config = dict(
    model='contrastive audio-text model',
    dataset='melodies that start on their tonic, played by one synthesised instrument',
    train_examples=26041,
    n_mels=64,
    hop_length=160,
    input='log_mel',
    spec_augment=False,
    win_length=512,
    tokenizer='word',
    vocab_size=59,
    loss='softmax',
    embed_dim=384,
    encoder_arch='convnext',
    encoder_norm='rmsnorm',
    encoder_activation='gelu',
    encoder_mlp_ratio=4,
    encoder_layer_scale_init=0.1,
    encoder_dropout=0.1,
    encoder_inner_norm=False,
    encoder_drop_path=0.15,
    encoder_subsampling=4,
    encoder_layers=6,
    encoder_width=192,
    encoder_kernel_size=7,
    text_encoder_causal=True,
    text_encoder_width=256,
    text_encoder_layers=7,
    text_encoder_norm='rmsnorm',
    text_encoder_norm_position='sandwich',
    text_encoder_activation='gelu',
    text_encoder_mlp_ratio=6,
    text_encoder_head_dim=32,
    text_encoder_fused_qkv=False,
    text_encoder_bias='qkv',
    text_encoder_qk_norm=False,
    text_encoder_parallel_block=False,
    text_encoder_inner_norm=False,
    text_encoder_drop_path=0.1,
    text_encoder_positions='learned',
    init='orthogonal',
    residual_init='zero_last',
    optimizer='soap',
    beta2=0.99,
    lr=0.0014,
    beta1=0.9,
    shampoo_beta=0.95,
    eps=1e-08,
    precondition_frequency=25,
    max_precond_dim=512,
    one_sided=False,
    adamw_lr_other_params=0.00079,
    l1_shrink=0.003,
    steps=15200,
    batch_size=256,
    epochs=149.4,
    lr_schedule='cosine',
    final_lr_fraction=0.1,
    warmup_steps=1520,
    weight_decay=0.3,
    adamw_weight_decay_other_params=0,
)
Rows from block 3 of the audio encoder of a small contrastive audio-text model, named by matrix and row number. Rows with one number belong to one neuron. Each number is 500 + 40 x the weight over its row's rms, rounded and kept within 0 to 999. All counts start at 0. Numbers have three digits each.
After each neuron's rows are labels from the 100 clips, of 14848, where the neuron reaches its highest value: "responds to" is what is common among them. Only what is clearly more common there than usual is listed. The data: melodies that start on their tonic, played by one synthesised instrument. In brackets: how many of the 100.
# fc1: MLP up (encoder.blocks.3.mlp.fc1.weight, 768x192), inputs 0-95
# fc2: MLP down (encoder.blocks.3.mlp.fc2.weight, 192x768, transposed), outputs 0-95

fc1.521:502536536443492517534429474467498501485387501504497503544508535531503504515513497542592473456538450511493417493418504461535490538562419490452526432526511508477501510494442579533480497480550494515515576502546496518506455432507500438514506455497406407487487533520512455545523487511529489516
fc2.521:486490486502524480507557511511465468511520415498508464411451427454528489549474501491410461509445502502524524506551486497484459413509507546485502354492462526471478509487535462509558445493457514536522480481604513453567468531455491468523470482491436582486454531545567468489486491483456473522
responds to: the note B (100); tonic: B (45); clarinet-like (37)

fc1.502:422506475539483544443488495474537504494500496500500477440513469511556500467484573471498432427480560524530557473449634519562512476498518608417517522504515493562499523505547506441496540499549482512496484469599539473527462478454513513515486569526522477582537494565438573480536490512457547497
fc2.502:491477505475499544391476524502563495504564446477529526516528510518493596497439508464420532532517443494525506503511549504538491486530460511445495523489490589511583445512469503489509561542478476511492522526517470501463534503445543585404505480507552547421523534511503529492439497515454550512
responds to: the note F# (100); the note C# (69); tonic: F# (65)

fc1.472:485434530421449492457500511577463495454522490565544543432497460496497493520477509500537504545484500482561449450528485541512485570476563560555439575487494518444522480508564512539443529486541515491417476468510494496527454471551480494492454484449478483459501484504506514444498463558529489493
fc2.472:508506487532571519541430511513526483482427465492562452573449438451457530498485491488533482418477516550457497561502500566439454502455524569581545567510583478524549542411495474489478479494473487500420535463523478507480485508519497541524532476460475491479459463453494463458445619493465553481
responds to: the note E (100); vibraphone-like (42); tonic: E (39); marimba-like (28)

fc1.218:471496537481467509526638475439539536511490550482453480510498523450422448498536482529449533453493434613521469509495522512519487542502488496521493470391469493530480506500480490514497512516429536445513500554525496564479504464467415514499510495486489502587521654518498532483490413504500472477
fc2.218:511498492496494506448505495478511452483503853462493498473486501471476524497479484490454491478524466494466471500500507495503508495505500496505501486490488462500486481505500522501464518485484500505465497512506491459472517494507339524506463470468505486459486499466461493506530491467547502500
responds to: tonic: C (29)

fc1.492:477528497506507553585464493542501481460489486498479519541533613464419507516465506506496525443464558510394501582445545487498489548489525465496497490466624474489502539550431458496485517501487408482508457539493525481560405473509506546499553496445514476484462530483543486556458517511561492511
fc2.492:399514516476521494454486500516478443516496647509496507508574531518426468499475516539491446419588509521508469512541422495542566512553547512530488534538521485475528441488490414482401527521479488445462452440520501525513499463502503610501525425507507500480506487445399499527442523496486509530
responds to: the note B (89); tonic: B (38); clarinet-like (27)

fc1.722:596482510410498455483482524521491452505464500519496555522493434518510540503584534472542557501502457473498449505499527487451479503531504516577485494517430503524496502499504553488490498517549407501469473519554447463446461416499489530461518477503525429499488514483504431461516441521479496553
fc2.722:502502454521429463487517508476526500523500494450478547507502490471504379505606474461449495486528526527545520470472517488534510513576522500531493524504501516479477472529499508445501491561423463498498488455506492488503478539556496577509534523512503584531538534493512504477436509487484519474
responds to: the note A (100); tonic: A (44)

fc1.555:521493523477549607463508497474501516482569581528499292450572497461465489479481560452482500454495491529504454483588509466460512442502558494560519529496507525454441452506492503521579516537527534511508493533485510430503460475534516508439482461534467556523516518499465535478468478531479489514
fc2.555:549452476508520500496556521451516470459448509444492566539491489505518548478489472445556550434473506486510490538551554481396408533563436496538506465537474501427437492451559530562461489513441588489414478510535483434440543466448509503489410497481531453506517526534503442520536541566507524498
responds to: the note C# (100); tonic: C# (63); clarinet-like (26)

fc1.342:501500507456518509537525469484514476526498488557535502525472486492519530513478525457545516490522415491495445537486498492489475522516470497520522486515437498494447486490478543483473567521550455514531529490481493446498515594511502510502536567485524411509506515474454506481562406615488484547
fc2.342:517468487482454506475460486494517488503483481460477578514452507499499426536510464449434517494527541507510509437499492504512514517515521501496510478478495483424514550526509528499492485561448499508479495471437476430506535462502456489548529463492512648504534539492512519477465508563480534465
responds to: the note A (100); tonic: A (27)

fc1.624:483473568496537533522498489512481546522465465572529504496493517404457464522408470509547537523419503477497498473461473520513524470460508519546506562519500492518489493501560555600502540414512557459482484564338465573509530520458479566541444502453480523495496522513491566542514503529530498504
fc2.624:490450521484558461495503491520456648484518443486464480428456416501515497501519540507472503488510449466433443495432462421505500410538488513458510515527476551623484579536439498483529464536490497502445542558470442555511560521485533472519478501434491514535513574523476502508492478522468530544
responds to: the note B (100); tonic: B (31); clarinet-like (30)

fc1.285:486485509512491509508538461528500536470470521500531438480545436512501482469488502556383490462414484517488436500497487500489525416550495496670552530495402473457530542554469506488518510502424454487493554450463502555495482493441499504510486521574469503510507499539468472549469452487464508487
fc2.285:411506568507455523508456516477520503508531405522520559499506532479495457493496513601621497515505530492500506421590515508416423465551480495626494515472534530404469473457512563497495533515526536438493484515505501533462486488439491498488430533701475458516512489516494440485527515541505454481
responds to: the note A# (100); tonic: A# (43)

fc1.36:540505507486433470496498480525457480471524483500511473510453510523480571565494492470556500570489540579540449509489527548487501502502553508459491477491526491429490489523460532443515484531555467489484460446461584456496518493488520508494514524481521413498502538522496498503423369456502511447
fc2.36:435498467493422497514503533511507515501496848543510510510505518529520504507524499513524496500463563422494564492502502539502495556486498536499527526423495469501513488487529566457528544507489501573499486519496527553508496530503468532498527496513490541439501494550519495489561491490513515511
responds to: pace: slow (63); marimba-like (34)

fc1.679:491514488600476490531504489469429543641510515516508535464446598523502530557661468516571564505496508516526539556497522453516468479475516445496467490551520508500408524453535455481487517520426504507568525487485528494529551455500537514488505528537515558494474461593499536479498465457527475543
fc2.679:499448511336480547493517502502465518500562387488496424453466571549479454518648498505530523485463455505505472463480531499449518533569517456544463498505497436440455502519482485469532498473544474547513454483463445492511513504518496492481474455497506439544505531519536475448466545444471459420
responds to: the note E (100); tonic: E (51)

fc1.493:523507518565503518494421496503505449490537510495491439456547514521466538506547416457494486466506551477511505514523507504509511511513468489598529496526418530484432513422497513490562519508497403476489505572491509538523445517520469579440497479736495553530519472486479514436480482489517497496
fc2.493:498509538505473481523551532495505487511479587465512524595492552520438451501571510528545493447534570495517506466483525505514531507559486503548480477553502564440573486516501558473484508582496478420497496545512520479471491501445497482492494496565505413523500485490504496496534680514500500493
responds to: the note A# (100); tonic: A# (30); white noise (29)

fc1.130:475504479503499535553533486473555493507475522507493499509547534521527400528517497493487527418489502483501546503512448520505496499499488540520495489458443510496487500508487494549447519505414522453519475564552486534457512529438532522536519492515491521620537617507481541479580556509586497520
fc2.130:469521496493445537406490530475502472491486477488515496500464501500427481502495488513508527502499549508487507529553541517505498505458511481542522525531514431602525443472521568500518527518460489535470485527544478498492484456499419507521436499459510490454505512540497455504604287465498494496
responds to: tonic: C (27)

fc1.477:518504522491410475463499466535472500499528450495510488502460502505446588513513442500537496573496507537528453533455550539476472516520540503461487466478537501426511494520453508440574495536537474509491461443455582450499495493521526518500499528463528426495507582545489506519432347452498477475
fc2.477:464486470515423499505493518495516510502488882504499500515511510524526512501509510525531515521464557438442531483479503503521499528479491503501517509460499468505491494486513548493526522506492501554507482501502543558514495558502481515507523458530485542447497477525533496483512492491507505516
responds to: pace: slow (61); marimba-like (25)

fc1.731:491520506497506518550463526528466464504477446509523565468420488552522504432421533518523580478439500564502484503490502478658498507504436462510504528510504521490462498419502512474561479525518587504503523497509462548508447579573538487445412549505571496513475498529539487462507440562486485552
fc2.731:492512485482507497546436469448522498502570366496441445497417497395502516504457538497485527523483487489510544494525530501661456535520446492536509485509500485500415422539500497472438515510600515505566485499479504478474484479500497421524495463474560504567457515487528499541490465453486506495
responds to: the note C# (100); tonic: C# (54)

fc1.427:549459519638561543497457541473566508552459509532527494621524499547490500506505503467454501529477482455519559504500513484572595483553541468474493517525523543467420503412453527486560491532500436506530542617454445466482477470502457545379498488548445477481494509477511544491503487508485483486
fc2.427:540442499582497478520581547519514513490455453506558502536475442511519442460542469531491476439521476454483521473502506504444472493434399556413504497511472505521582474437458603499518449534482462482495519465536474469461503500507389510536538458431477442491474605522499523500464527553522564504
responds to: the note E (100); tonic: E (30)

fc1.591:513499498466475492578532478510510484482532488520549497504499500503499540497542520467600538504476439501524560545508445520489484501484495491482550440517479506497507519373498521503504548549570435508549523443465411457504507541517487469504635552529480437514489506506474511489526441559477471523
fc2.591:512497464501516472535504459454538488489485453483457548503490497520443409548523499481454533466551528497565495432499508513535568479469532459499509424469478482452502608552518505517500478562491523471457484532384526458533521445494476471522506465548506523478554544514494564494512497547492523448
responds to: the note A (100); tonic: A (43); bass guitar-like (35)

fc1.623:510488530472442506440491488458501519472458553480510366454456474578511491480481504591428535367481463524490491484510520476466475440448531508653544482513502478473483507496500545533512473512470502484503492507488478499500539463512498478481484517612385503509536543498521531539507486499504514467
fc2.623:489461555453470502495480575497534505467512477511502608601504507484502428509519403556490524570508501457488525520492555503421477491470514443612488419482514465511486510379585540529467501501490560473513492503493605483503445464478534514459508412526501506504529512507504510466513493536490429483
responds to: the note A# (100); clarinet-like (37); tonic: A# (35)

fc1.52:503508460505463516502547466453513525535480499499528525523522573457502420517531516481473509409546458503582490482490459520521523514512471527570512470417483504497516535516465474542466498473431542492525458586497469539480494544448548510527551492552505499593513545502500542471576531503519463521
fc2.52:505517515520468519455494549452517424505482502506500500493454507491448510513457483492487508468522508499508502526542527507501498509505502484506530513566507514542485460450544511456496524501469493524469479545513452487502501423498299485512410513459522473418444574510498443487590317477506473470
responds to: tonic: B (37); tonic: A# (28)

fc1.714:495442539498484505474656486463532515528472511494437498518481561459415446487515468495475526484471486603516481496497528502533489536494496482515499497374503481532492479516434494518483498515461547470488488515511503581469464486508404507490498510478502538586521574539496508483496381472498434464
fc2.714:526494491505499493481533508480508448473510787493500497506488500478431534498493479506464497497508462494444434503503487507507484472525511495488489490471499494499489501528490518505459499482487497489488500509502506432461505494496309508507485496446522480502476518490464484511516519484568507492
responds to: tonic: C (29); clarinet-like (28)

fc1.245:497509522485474504510600462487529545502497494472446490469506504484353461508559499521490512490507475645506486532462551525514481547501497480487494476373461522542502485497440482472550461509476539451493495486502525517510471494511460517489505487472500493532547661526531512467466363485499448422
fc2.245:506483490494495496492489496476513480500497923497503497503520501491503515498501498515502478497486521512442500482494497503510521497502497507499502484493499495492502480510495535499501511490496505515481499501494531494498507512511437527508498486493501484473507486509492493500505521501559501514
responds to: tonic: B (32)

fc1.668:527574517509487410497469487581488558499445473570455536512449466509503503537553492549510547484479520504565497477491507480523426401504548496535523524518490515541439551539543504479511502540502469471499543474551479503509457448506582479475486509526512486551501506513515456396480479484482487518
fc2.668:464524497520484483469520493517521566502485479513554437521482496483599497475509505489417490499501508496518507532486551506599507516453504504558553530535491503527497533502446611487483535484494409496493517487500414554509515595536531654466479529507496409495546529524497523478431534479487519455
responds to: the note A (95)

fc1.460:520463428501489517498487484472536488458534460469536523465555406481484487488471498501415467519477548524536553512512507438464502476512454553506467501489471484548486528465551487580476442508508535461496481436419505455458452519519496520489517508511544495506478476497568467573479452504553476490
fc2.460:540636495483504486477500497571481537554501517502455482511496451539562481479558525478500467515473493428483490531503405517455524493494472592515518600520536544544430484520446473501448545481535470479525548459480476495574480508458518579462501512513519529582465490515559473491471576478464491479
responds to: the note D# (100)

fc1.712:492499509487439510526615483457547529527496529484492480511511552447478483508531494507464513427506428536542485483508504515518489537510494527517500460394462501522493504521465493538478504513424554469532509550562496567493520511494474516520527508538480514599499618520493526487539479499520462482
fc2.712:516530494485485501431518515491519434466504730455498498447438497473480514508429486493470513474513459503497477493536518490490505489477499489509510507518498475521501486511501554500461502491473471503476495546506469454480523453514320520507421494463509466442485526460477484499569409458506501473
responds to: pace: slow (62); tonic: C (36); clarinet-like (25)

fc1.224:487555436459465514502486489415465555485538505426530479485471521500505499496519495652512592533504500541512552481487509493560393496498501495460503499497520473467496532483516453569492487533518485521537542488459507549467515487621517521493484504528552519478522483513510537563509476517492486489
fc2.224:534438521503581521518526558535502523492477421575458500562460508509564495497519427532536516459514473467470444488460516498463496506495514432516499472511476504513513501546492527540471487404462446499542490491504500498541520491593547433497458457514584453516557481495482524493446500491521380534
responds to: the note E (92); tonic: E (47)

fc1.228:480336499502465552490509493451473458523499514548468609485542410478505521471475499500478572427481556467557603492521479514493479533497421536548463498522543500459507498521547489489521590464470532470497495519471572523524497623452464534466462542480445508492435540525522520520476488495509512484
fc2.228:497542527498481544503527562526425497512461546511573438506617451533450530485560487519499508548516500500525432467505489492512495517486449548506532495528518518502482467526493527491472489489472463503495502501505510525393491492594670500492480494482498513482479501466534481467493595477480496513
responds to: the note G# (100); tonic: G# (44)

fc1.233:470490504504489476537509524499501506497460505497523382457576471508485491461496483555409484544462499509470470505477499530525556501542469477620508507513405474493469521525512495487506490450421386493507566467456520590504463534478487508520528464617486538509500512521463458590489466469443504460
fc2.233:385496536496476521533452493502517482531507413511501550529495553439447448488486513600596489510492514503499514460513516542479452503537486514578483533501565584376467462488448539506504520550491518447492456516481437492442499474419484503495450505714519484496523470506473491470550555573482485488
responds to: the note A# (100); tonic: A# (49)

fc1.176:479496514468497497530519524467502438510454521482492451500485518545415503483483498501475488535525497485501531555470532523563550646553440512456486480561469495477352498515548490494493462489470445482480562552523556534517475493498497446560513454549478431495592533530538434508533471503480507483
fc2.176:523390482469507430542529477510458489521499467492473527510440498487494465488488474553462459512504499528501496571461496535529493520502478542424506393493489621464386501501412537535517521519458444499508492482531471433502461494458429458508481491538514513482499506535567497466530514593443443487
responds to: the note A# (100); the note F (66); tonic: A# (46)

fc1.541:552491510487492541542493483475440491500326548493499488499489503491511522499508501499530503457517495503508444503477576439533498513575439572418513511525498493435450513465490597567475481499505497498480501485556519508452468466487490457529499470513492419507474520529574432517497502500529507485
fc2.541:556492478508505494542507535492449475563535441503499443472426433431573494499476496463465463493445501492515508500568446483494413486551476595468537444493460540473434493498472485532503480507490459510510483469562484505532493524461509477578480453559438518495450557530555454456534542472469493498
responds to: the note B (100); tonic: B (55)

fc1.209:494513504460470513581518440537511504481528482522515497486496508495502497510532514489597493505492454521571552536523435559486461489432452435464564439503476488511546499382455506516476576535556475545486550484467449512479504518469498483451649519559579517512518494523500519474467456536517497512
fc2.209:516500449534549460574517503487539539454459488495413507485507482513417438538523496513450558461550539487568494499492463524501522409446478489467479373491525501487520595565568487525472509533475509457396494521455513464562536440442488478489519433552499450433537529522486533505601500548500511454
responds to: the note A (100); the note E (70); tonic: A (51); clarinet-like (28)

fc1.65:510527517635505528508511543449429517527371503556483545473497500499467474541455497461458568540495467527497508504493497514525391546486522474514483499486505559418570479399523553500498489497503543471524525503520488504515500474514484503498489531487547502515484502489483471531549445545570483491
fc2.65:513437477412500440499491431541424445547546375474487428460505525449534407532442480547557497505543551455516481536474491580520547441497490422497495488460522473544498555531541490496514570512515497500496482467515517515551466466468488474508450503441501476497521509474438539502500517550500454491
responds to: the note D# (100); the note D (66); tonic: D# (46)

fc1.483:490574465591488513498462488477491539547472549528521495621468508490508511524657499492520531506500522523531470543501534415522499530457501477443505501523451535564483523509517500480500480583444488492521487511457473445539531498483534506484552547493498500464484501510423495489456483466503520517
fc2.483:465521433419515516495489521493558501539552384429490453404411535520495381488542441502469539503415472502561476432522523470482498524495501479406398485462488440482501461434493487502531527517537516538513490437483504467498531495510520497489526393464468473570531506514500486466489514489505432485
responds to: the note G# (100); tonic: G# (53)

fc1.215:484482512517496481511474505571492462505470492489516592461378497510519541411435503545481575532464497525513500538515512484594482506492464501482509461532475519506468531419495528479560480556501521502517506477540480514523451527562515478454430591534516484498471517497569485467499493515466488525
fc2.215:485519494418495490524447468440512470502521442487468479469446487449483499504412531506515510487453473498515505540499493559612452505419481471582516436482513498540425443518533482496431513480525528545508460518484512496471466488541551462510514404513463483570386514471502484532450506471482491501
responds to: the note C# (100); tonic: C# (29)

fc1.658:446488494535487423524505596494504559525493502500504503478554507494518528454499499495434519669555521491479568532486479583561520636500485472411511485529440465483435535495601429519517516476431400543489527499454516524525492507502499496490558446515522510483573507502465441511506455499444485465
fc2.658:405436525476524444525482420546512514552476460528454544489497528495465504469460507544528456385512452535491481525417501520512530572488502523448462526515531635438470480507375539520502539564503457449494496496468390493453497474472426475544494519587518485493560477518479496527519488577464488514
responds to: the note A# (100); the note F (70); tonic: A# (55); pink noise (33)

fc1.173:463465415468479503572484459539547463451467531472527624495530411450502514463502486579491504515449479518500497499498514469512516541502474517429464514571451437544433498474500512559507545506493516489497506466515527469535488525534429486535542554511435504439500421531546460658487493482552496496
fc2.173:617552520482487446420538484525465504477495534498483487518456415423546494486509541460481500487418499458485481574467470525484533502590432514569473493594519545518493487499506484473507538496411476479493479483570507436551491547475494539394514513465499492499487492488532498501498549522421531520
responds to: the note C# (99); the note D# (69); tonic: C# (31)

fc1.347:473511484499466577485486443517439501528394599481518550519470504591480464511543494589488495501488518471543450468475478531514466477501518486535493477545545427497527479459492481480489476485534577447510545435484465527500498450526518594375478545504490453491495483472446532433458497525539500497
fc2.347:506536537459516471519427537543465539470495504465443520508470432534518511494496503496484474468538527548511512465410501534459455499443508494509467507494571521511499488521448484451481493518565378495433582498486466493467507479503605499520519476550535501462453478507552503522454504510486499540
responds to: the note B (72)

fc1.60:492458577501562501501538433476550495496471533507466497511521543449382478496509488507424523468466489589525487513470492520542496526469471465496506462394493453542467496504471490519514519535427558468512491536506515517485469435500431495509503508471468530570552578470482493493467429495480479510
fc2.60:522513512490500504473487472485500488507520891442508512500494519491464525526458481497455484445520461500430483501519465498501490461550498481493483494473495437506534488531502493497433505494499493493514500488468484488436508458506422501502497495471555500496489515454454548511473527497526504498
responds to: tonic: B (27)

fc1.728:488452528502493522494581462472547486449473507493477491529510562440460490497517496466474519441486485556517505497486488499523507529474496481516515482413467493510462503531467491538492501531454508490513519583532499562492476460482451519531517504491467507635514556511491517504518418495551471489
fc2.728:536494512483499496456532507474506409470510758491500500485441504453429529494411487514449505456511428493519460510501504497499483482510507492510524499493486482545494486522505557502418495519486470489471480499480488447441512469504337512506443497486508478451476528427461468508536503476514501489
responds to: tonic: C (40); clarinet-like (25)

fc1.38:458489474567527561454504457510518511464442498486526538436468518505530458463483511496446507500487539515533515393502493530517497443639488521479494464521544481515579537535497544443506536500487524500495483507603507494524444469514494618501518552524506423527501465560476572543538451546510510499
fc2.38:545503503497478570408467529420509504438534429514511525513543494492404540500507494469498506500522478486489465510485502521473482507609474468523504504521499498599495462437498456505504483580522512517531575523563457491450454514501499513471493460509534598469543490543529570517488475546449518502
responds to: the note F# (100); the note C# (71); tonic: F# (67)

fc1.177:515500497454572510517532511498511478487517585477434483505515570492317473503491457515504509495504503616495512516468497527512506535465488498504483487376491465551506509503429509486525484540530548456517486479491522492484514475490398480507510493422487500558522548510492473518460432448501454445
fc2.177:502489515491486477484485476465503514505498959502501507505498524501486525529498490508499493494492483491443501483505507497488503500531504498482482486468492492500504494512496518497478496484500492526487502497495512503521510504473489534503499488505486500476501521517482515503517568494510497496
responds to: tonic: B (28)

fc1.390:534503506454514453402466503530477599502490499497477497505546562541488537523620503534540503526523528499475490488523513449466472488511503505574495499499519481493486472540468538514498460509496460504518484530590462495445432323508492513409509423481497499481486523472591457388508465500500475505
fc2.390:483553422501473469459554496477451530485473486513514475479547474471541442491584482467473461469508492533518510487435561434526520477526489468561457496504520546533502510494469503483516549487492462497496503457572466500528444566496524603482520610514483432497543500504535463490410499411480494505
responds to: the note A (100); tonic: A (54)

fc1.15:483493467488491480498477464540543493484658506494546481449483499401481499510496507511482448492456465471466576527461489483484513525406512498573495499589467493518472486451480469482479492525484541505495459530502517617480503530511459519598484471426634492493472391519500501440497502458563483523
fc2.15:542490504468477484447553503527464482505490548501456512469463520494447508489504471538518508424588407478534536470454470503482521469530451519474497475495513578534532500511530495486508442454534418480538470434510603495447485479496529521477543464531477498391522475471498514473516584497467455558
responds to: the note D# (82); the note C (66); pace: fast (60)

fc1.303:498483496471504465539430496543510554481456492523512488501638584491492526498471496502432489553471487471462507502452447535533557517549491464489483494497442491479473491470474469492507510487422437531549565490450504565541482515475478532410510406568523491490497516500453476554499500488493465479
fc2.303:435499551460498514485507464524488499522497475588547511523501607501437491476472531535476438485589501508513492524525502476497516528470495547532468515526528581362509496503471537597520464546519473493503461430476499471443492495486464506511533541576506509530503475488508507478457492520497520507
responds to: the note A# (98); the note F (67); tonic: A# (43); bass guitar-like (26)

fc1.545:488522497494570514533497468454540490516507504537440545449596478501372481525519497514436511467489501502491469524384496539498499543467476472509513450444505474585502486497441511488521522508443505493498488489489506439486476468466452503515519496448524489588522519489499455485433468502485492468
fc2.545:491502539512490525465483496468472532520486861504489512494486525526487446539457500534523499476485481484504552461491475475496492526543505470460488504525492507483537436536505469456475517494492496538472472453453504522511518481502551504485500491482513502466497565496441529499491525483495482518
responds to: tonic: B (29); tonic: D# (27)

fc1.553:476568467641483513493493546489482502493548494508512533399458569492450522559606489519542511541491448483452575504508449489513488476560552455486452502521489502438478517463548430503486526521448507525579512502476571513518478465534537509483483549524526495504498508603518547478512422504516463540
fc2.553:544437521373496520497513484514458544505501441516461436520501593511507527527538497518533561495484516491473493506473500500488500499560525484536566516496490492416447472563468492470504489451508506537531447520392417515460493492523476492510408459496516469509527517530533504499493509457486491405
responds to: the note E (100); tonic: E (71); the note B (69); oboe-like (29)

fc1.44:507443496483575530597523492466507484432515446460467492499500518523486517449505473477490490389549521534613508507444569548492520509540498504476507481456530509522549519510483507412513503469466485419492470488497493488480457541520474470498485498452475505493532454457502451493498465505457487494
fc2.44:546497449474486530542486489500496502508523755531504561510493512501545549485560505475475541508537495465531499510476532520501464520506508497479521508521462512467465513511487503455496542468496493475547530530541517523500489508519582483504532496511496490467455457505508481504479591512558517479
responds to: the note C# (79); tonic: C# (26)

fc1.231:494487503436498481554527492505514479528511481562530493524483481500521525495499522454576526473507418476507486535480476502500493550526496526515520493527465494489452486492454511497491554539546435503518508466464474455510502599500504493473536567484496408505488516495461499489525432624465494570
fc2.231:497488467484471493518478450491519487508500455455458561511469507508492426530505486480462524497528551501513516435509505518531543516526544500497513491485492494425522558541512526503494482574451502504489492496396497444509514483499479485533549484482500644512527543491488549484463491584452517462
responds to: the note A (100); tonic: A (35)

fc1.179:478478495489499625431504484496519545481444484500523537490487477495508501482501498500488432453502555505533526447471555506511501482567508566446522482510524502510524526503541451454527516488510486493495478487590494461474482468504519613515483554521474441551512493613439501485513495535471519494
fc2.179:537487518588492541417493498482490552476563466501479515498503497504436586531496504518500462515508426526499497532532488523521498504612461468480460492539488538545578436488498486485504542576461503533529595509573493494485486539506509541429518448507497498483514496528506507530463504516517505517
responds to: the note F# (100); the note C# (71); tonic: F# (45); horn-like (30)

fc1.3:504574419593460502462485508459433515487505480500487506411471596506490508525590502596494543532490461500500578499503468476511473434553523452473448492533519466485492490437522435540471484555484569462508507495486562497470513493539537504492451528533527494491486489568509535488538441523539461548
fc2.3:526423512419489546467509512526478527493486357513450454565497585485503492526525440586510576459522527497469456497443500526510477535517531457526520550499498492466474480550493497485534466454489507551501455518401468494491492465504495462511492464499564469509539538498557510519481507467487473450
responds to: the note E (100); tonic: E (50); oboe-like (27)

fc1.92:505474491512608465539456501465491546418568541522538562533465499496381480523499496576474502519469503528575554481489531515487490502598468477445423470497452482527524481561505529537512511581514492465507566450444486560438495531541499530421526498474576500476505457440549465551519473512458544494
fc2.92:423514466475481473517501512450487529510582576501452492566492441495537539491522442473518503506498514487497584537462474509437495440453499469541515479482576515567513530507516460507509530479494466472481591494465390459567471462506551526440498493487557499598526483511479439475463564544511513473
responds to: the note D# (73)

fc1.604:500452476475484588503419452483521465530469500497492509471589461486513527485515512538429515466496581532530533493546546538501549531500446555507473497502495516405522481510516427586534559492446524509495483523493583574549479523506509496517454534474519490514465514516473548555497491490491509446
fc2.604:492501571481510508505502509479490504494432399514648424525617460507445490467510501485527510527480443487514422485497481523492446470512476570534521494519528520513520470500461579522487438450482498545510539514474447499458490474563524448504425500421483509500487507505499489479456477497493489534
responds to: the note G# (100); the note D# (69); tonic: G# (68)

fc1.433:604396524496509571503480466518491501647495527530520606565538536499519483496541476499568543491471556485641548543514479501486499496514461451550477553501496516498522445450501483488514544472492422498504508509459503507511503462477507543481498499500446525493441509523510519488486492421522509525
fc2.433:483528498461502506503513600500478493501505487483512435450551474547434491464687499466477503471476411464556494408433559430469482459505454474505488435528489497473520480542509478501516483500503475490461527511498518487499532557490515496481452500463470413524494523519549481443519495459514492522
responds to: the note G# (98); tonic: G# (47)

fc1.356:503501490489486510538614463455534527525474523489503502503537531455503379536537496513464502421510451487557456482504486513509504528506468536522489489399469489511511502503475500548489502514386543471560499569532472531479512532485503514523518488557507477563514684507493524473547525515505472502
fc2.356:494516505500458513445492543483497466478493660439500501479448493470487500511458478487502499489511490496487485503517521495493528508502500474515507526528499448521492476456526498470491527500450476511454492524521442487504503467506358512507439504464509487429506497486480465499592307465522481485
responds to: the note G# (67); tonic: G# (37)